A small image classifier, trained from scratch.
Model: 32-pixel images, norm layernorm, activation relu.
Training: nadamw at rate 0.0014, batches of 256, held-out accuracy 40%.
Data: trained on small renderings of single solids in any pose, 395000 training examples, 6.3 epochs.
Rows from block 7 of a small image classifier, named by matrix and row number. Rows with one number within an expert belong to one neuron, the router's apart. Each number is 500 + 40 x the weight over its row's rms, rounded and kept within 0 to 999. All counts start at 0. Numbers have three digits each.
Before each expert's rows are labels from the 100 images, of 14848, where the router gives the expert most weight on average: "peak at" is the part of the image that holds the peak. Only what is clearly more common there than usual is listed. The data: small renderings of single solids in any pose.
# router: router (model.blocks.7.mlp.router.weight, 32x128), inputs 0-127
# up: expert up (model.blocks.7.mlp.up, 32x64x128), inputs 0-127
# down: expert down (model.blocks.7.mlp.down, 32x128x64, transposed), outputs 0-127

# expert 8
peak at: top centre
router.8:480412465503500472539536440499499490521507454559507443512537499534506561425515429510537438493529546562450486460529428520510509453539473474465474540445503442520465462490543531475509436550468507506475482495535448528535546539444464484474492550489436573458503557456529514526459508444457562534449490455488462481459547488465533477574579552575432561492501561495475452489466507569468486565489
up.0:500588540501503465489495520425512466507464521427504518425519439460506474565498560550455548517511452468543512513544534503417532555460549486506491456556532553469537557529526500477389552518555467461497519444449481503524480501494512472519521516564572459552440511521487503535498452482563468462522383495496501518527484506549442506433478477495525536481519425491502543516498498414538520425534
down.0:470479535582535511507485485477515552417458525447550443555455527484491525421474477546531523511555518530486433498487541519530559507478523425498552479524474501492540475518535567518546501506537490502550475458473484588550488517485499515516487465454434560503519446471487518540477540577470487461526419549582513470490431510545423434529491477577450493491506494534516428468591491522462481436555
up.1:457426464504499479544530436503509488529483441547476432522511506548502559414528439537524432490527523554463493473508442535519523439496465507447448556460471448535499448491539539496496449548479506481468477488573463527526558521446452508473496545456422563462496551430523538537444482479458565548453457466509438479460552470487537479563554557542456551494484541487485440481479501573468497561502
down.1:476504446593514456469490592487549538524453491458563475537490502523487479462492452567549571470487527439497526458407521506540533495470532487454473439514461490452485466562565486431523496514507423469515439478469466524492515558474511559533520470467468608476533505485474521489527471506463490557461493520499476580558524531501498462473468529549441468487564523495560470527506450445439539419541

# expert 2
peak at: top centre; top left
router.2:422499442497509492445531518546569437550500476536518472505528516537475553501554482560482441571424484547475460491453541476507542471487492573420452532451441455497504446495439533544547561453509451439456486537514500565498492527533442508465437530498490526515472569459485509503481550565563539559445453503445509554454462468506574479534513540511507520518523513569492454499439482485436522485458
up.0:455561435464539516440509465547571439522475460496479519524505533527535506545568556539438456514443441557511440506462547478462497492493467573436462527429439485576540483498408506547488594427499525489461530527499584508437467453555443489466445471509559493529419507513476525481499468580554507529499479536481510505474480460511527501464439526441553487514486480523494499468496551485494514530504
down.0:481555527432499506468517501537499501433489508491466532518474477432502469513522552471467428498495476505558503554516491571433495524491485483550532574487475484507535457432520517523449504454597587517425585487522525416485458475469500456500544493534550429502585455538455499499521452527479462463541495496557522441440531478491509579500502485425542510533452459507479493483525557560531453590523
up.1:562509476493499462528502436501469559469556557512481502529480530446487434518451531455546449458532491457522500568535422527471511520545453471519542454517547496505476536465434469471454479515456625538530508455505513482493429462468529531487524455488492449487499457552503465501487434440439484478542539469537521491519523427478482532460492433456490493503447535406494542499541510458565494627536
down.1:488507518478381472556532438533512486490467508566540541501526542502542515519519523474432495504475513422520408551512461472484507529498491478489466515482464410445567465437484481476468516593524486474549508528566487474496435489530547512551539515504551482529491508438507454523468524568468501452486486548528432442427473578599504461496524536461478454460487474545459478489514509507542434516575

# expert 22
peak at: top right; top centre
router.22:441470573563573505458550468533529435548445444526489450560543475556467556457537459531480485553515442564464449468446453555513540439485509503446511518495462478560522434529550525454482551516512505520443527468527494520525469495482440455499486455509468518472520508506548496489437541535520533577517426456531511541454484460550520436502558494486532579495484490558460440442467504494551561485458
up.0:503438508496490512480459550474456531455556595491497485447501495394454479491467563507530444462566516493523523551512437552504462534531518420541562479537524559490506578542540490464510477477541535531540510438493482492499455427504552519496535493511524510524547407503530474510495446495485422471507512537493517491550489478475496459485430464437535457523590467498571614481554540495504484533538
down.0:539389466476502497533484494496542498528453501462440458543553547541472545532504488517462490560472481501452459445624511527435431509489491437503544427543514526504470520516476471411502487539443433503435481501406480529484580441524526513543498576479541478521505533513471540499462523445541579501559562497527517451464503485556433528485548515530464499451531519512444528493520529503507540479512
up.1:422469534621525453440554508497509471549459474536541432490560512544445544492499486578525530519508493527481499478437444512502539473454541481454453490550496472543505478559563542418510525503505485531467470477553521561509523485483455503556474475509474589521532496480504489469462478528482556578512447536517462549497496474525542426449530488549515473482554514520497435416479414467550547446513
down.1:474392485493483484496495432554493515555445456461490454500523476518431581490500501526519453534472497560501469449520444566521500525523510512493527506516492608523403511439527535473500523574476513464463530542482553523439575474558512550496460489516454497499449456461563510554455494469448514558557544532445544517524440505513385481531476542513538434481543480510494485437498523486496526504447

# expert 26
peak at: bottom centre
router.26:531449510489418525522499505491472541469484523492588490465545449440502493500457456547494520516508575457509506517578520438446486576565523451475558446540550549408393511489523454509566479464487518510543498525485506513566502551465591487481529505515550458555459533529475503508500500444507467481463530515517573462574442583527441546501504502492495490448505463482489572517505549538453489504549
up.0:492450446488477472580548437473493465458501485527545475551532511552492544457517434503523491553555542503467483552478477497489483426545514528443505473462504491500466463534533466499527486603406518527448504457547474538551462533471454491501557457490473551419438510447534517463477510458472525519531426391527476513525563539495433592502473504498464596484514472516535499490480525471465544484561
down.0:517459536470507507483546531501435512479505540489528493436498473449447494609457523487513499511475477458461530479524520497524512558524563440505574492564566553461412496488516535491463467567487490530511538520411450506484537514464592506487445518476526489503496473547458387428560519490514471537533499527476521499492418534556485446444518477483531401441557487537489526499515473443509481431528
up.1:518473510448472489520564504490521436482476484501536493473517516441568475556467508539470459505494554447572503518537510501422467578477503456453478464545470515524487500523461464493493567523496505437533538442491543462463438511524502479526555438573546436535463541539485492535456415439497451568548499494535505493504477565498484531496423469444583467443453451519530517497452584502474571501585
down.1:497511553466491553499541545542427479499490510494499484485543469476536486596511564452434493583475461527508476456517558471454448532554535477564552561558528500477512497486508513512493509438502467547489547535482497448462510534561501446447490523514529434535498508585446394428545493449557436504491552532508565501498436492543530482483516462465548449480531491540403508460449499544536485459481

# expert 30
peak at: top left
router.30:519527437474531483474551461546528449466479471481441555540475529508594503478560491497438485458474499530487500470445537484460458483491456549458427550460433408541531421471471482512494544469507507428448493488524546438471423522471447466527553488467505492550486577510457509535488543524571534528538493462496433464448528515493529558587528564453517543536441501477501477566485546540491527523474
up.2:472585468499548495424504550473556474534554524472474516469514558453523448538513525487492474488446444467548549545486523453474558473477505533454449502468478486488548479548397520541491536423535447430545462493505453523454507497516428522513486530545564439533479540531501435514534488520520537576470469450439451582469496494451577513461498490528535522510457530510559478487434523413536511490543
down.2:520478523515483489483480491472544479443559531498481526525499526459512498513458522447509494487557509493572474562592456516458516407494498493484484539445516560486544573511451508518448491503518576509496570475572455410492429445470471476484556442548484463455467483538469527548443566474491554481509454418492472479464534521485466558480507448428523562483433440479498511482506579487543477547572
up.3:457451524557491491470429545452415547454526574537583500429500490434466464498400450541528507490464527459522507467550445467533497533537524428562535437534578492456467540548526498490507475529514492562499531518494448542535526506480554514500468541519522461485624481494476408439554458516454457487475494490523537507499478502460470494446515486520491531486477530467541511497492495454503425464564
down.3:528531521535495473489508542505479480498551459450442528554412556549509496472571560455508540505489451485491543460473551495528470481542527552438560478496559428517504546583541536473425468489531489546510445531509514515581544486467566564579511453447455581502463460554529530465469504510521545501531484568512480489471490447483489432483491459423502440453490454551503449528526471456544463492541

# expert 4
peak at: bottom left; middle left
router.4:460507569499526559437492499532465478504504498533490462482582525453490489534518496515479467580529446523522470493530477524428532470508516440519514555524499529505468500552494529480473501450567544543446555456559448473520469441510456442455485495598552449481534460566566472452441507487546506555498491481518549537475468549557547459472573448444554545448469478555441472416461513497553479516450
up.0:479512509564490481479499572471552536507567523458607499460528488467592462482509473534552491474415547435542497552501491496447513522481529494458510443418420464402467515516448448525516552467518446432509502505499512563537472467549516455513474488551576472517454536511537512475479519553495526491492457479488511555529525601539525539560503528521500545471504507489543521520490501420427535521548
down.0:536492548501508488456434508443455571471526554508488518498499525442501439565480528517523492465500454489527511524554486435569506532484494498588533511461528494490452571563431531495579451445475544493553561513430495475495513466464499561487478486516527500493504424503480439496541484479496477543441512489392470605521496492434466414506541468554505483483508575433526501509487495428538457545482
up.1:492464538539471484466473452473573531468502482488539485527494455488456497381495433606551501483526500549586508576513448546519584452498437501472530496489527551490476515477501505488514507476526486440497502489544503551629512442511467432515510480563470532513483462434549582557486512526514609483512427482493537498504474519532493458407508481470510510454478449499477528463537479492507504500493
down.1:534503536518519511505426480440462510459550589436485519498495527488468424466492525515506537433496447517528490527575524474551486508487481464562544438429543524454465572500430547506527440461507488512555487493450448475543505433469520522500495517548485503459467432529545486521547528454530485520409469466450519545448502464453500487562548473508487574505461523440520555483493446492559405572480

# expert 20
peak at: bottom right; top centre
router.20:429472517479475520497464499477478507566547547554543420475490521437434487459470495507567415514469546526552547515521431563515557520480501451445510524480478556472501509491524526533445465527576529462475533464559442534502547466481451542463479536565455478448545459478535507469461431442450456537420434450541530544574536490463526456510460475464526527529509446496493451454469543487503473533544
up.2:479452460469456473518463494464470458578496481542562405419462532481474529481495496550531463494476539488535573474496463546553518490474496456449447478490445539491527484488510492519428474578528494451504505460555471503470606454541452562519477547512492504473520480452565520541474439537406510549463458552541419519586557506455514461569476518494491525541544462485548456516457506492463495539500
down.2:403582530521493541461507517549518491557509492514470492514509488511451503470520511501478456514477428574483459499507489531508545461485523550503543578501520456515497476460525569562492514426563527513420555494544480510571495547464430473382483531506437520463553519522485503417466489572483473505507453490489549487447492466538526461506535474444541563534475453576419479445491521497518443530459
up.3:488554459452467487467514565488533454509516485520558532484489498516545525529526543514491496481449526421524555457411542474487485542433514565401463470503420425456526482476495413515503522478494446430569481518500520545489481550562488482557505450522594468585439576484478495531520506500522490511535502507515474515524517556482466534486441494483513491496505498555537510533472515403389536472513
down.3:421534521568515540505504463563551496554485463516511471514539537503411513408552462548525501532568514481491482507485480492578527444528548512503538529504498470487500399547543565461498465503553488566462483481551476507566498526496467495490506560526462448444516499502581500489479468555450484514471479509592563561553488550534478411489514463471500527541552464486461433424508502466476432484499

# expert 28
peak at: bottom left; bottom centre
router.28:556489426528473479541489452445528539460540529510456536510476545537549467435505493485565528428514521483475553516472507446507477465463442550490442535433503453501522530500486492527545431502441493471567415509525470499486523516458508526522528536479467539460468530470497527560529502485467565449480507456516428490490574467429520545541515534568414540536468557439570483585552430505483444532508
up.0:420463522545508496473491507497503510552489473434575456472515440494445589476527436539485483599503512531467406478490484478628491491614572481524540458487468497502453457506509443480514508539488522535481497493490519513595538485523557400465449527472466506526498510470507489520543507490463523497501505593523524486518509521516453478494460584511457489506564523569503488518494464524425516471506
down.0:465508495463502505479536464506456488494535549502447520526555570511490443587562528420391524556527468469493532459534539382535446523529513538465569515436554496517479492480471582465514475430458528493459531507511452511508441546463441468468481506511520496461505489584544433449549509462546475486419509461490488548445492500498502467544498518446545528515499557503480537507492502468536422549528
up.1:484468524557502462433479510510458567468504490425546485446480438519445549497494476463546513505483551547501429544517544547563482530571489424509551470517435493468435499453543539449499498524452468480466506550443541537581539501534597405489505496453460552569540480432509531505537511510543512470481511529438519476518452493545471494510539526541463476479499561532551480518540503550429537437482
down.1:509506562522553554370507486528451507489527505511430450520524576443525495470493486526521488567534475429445482507481533551490469466531522539527521505484511435555468485548503534544505464461499471440487531488476478495463497460452476482480450562475512438467499491531549475477504555542550578519462486497488559519374449442461483487516537441493483562505449553487454482463480481435588458485441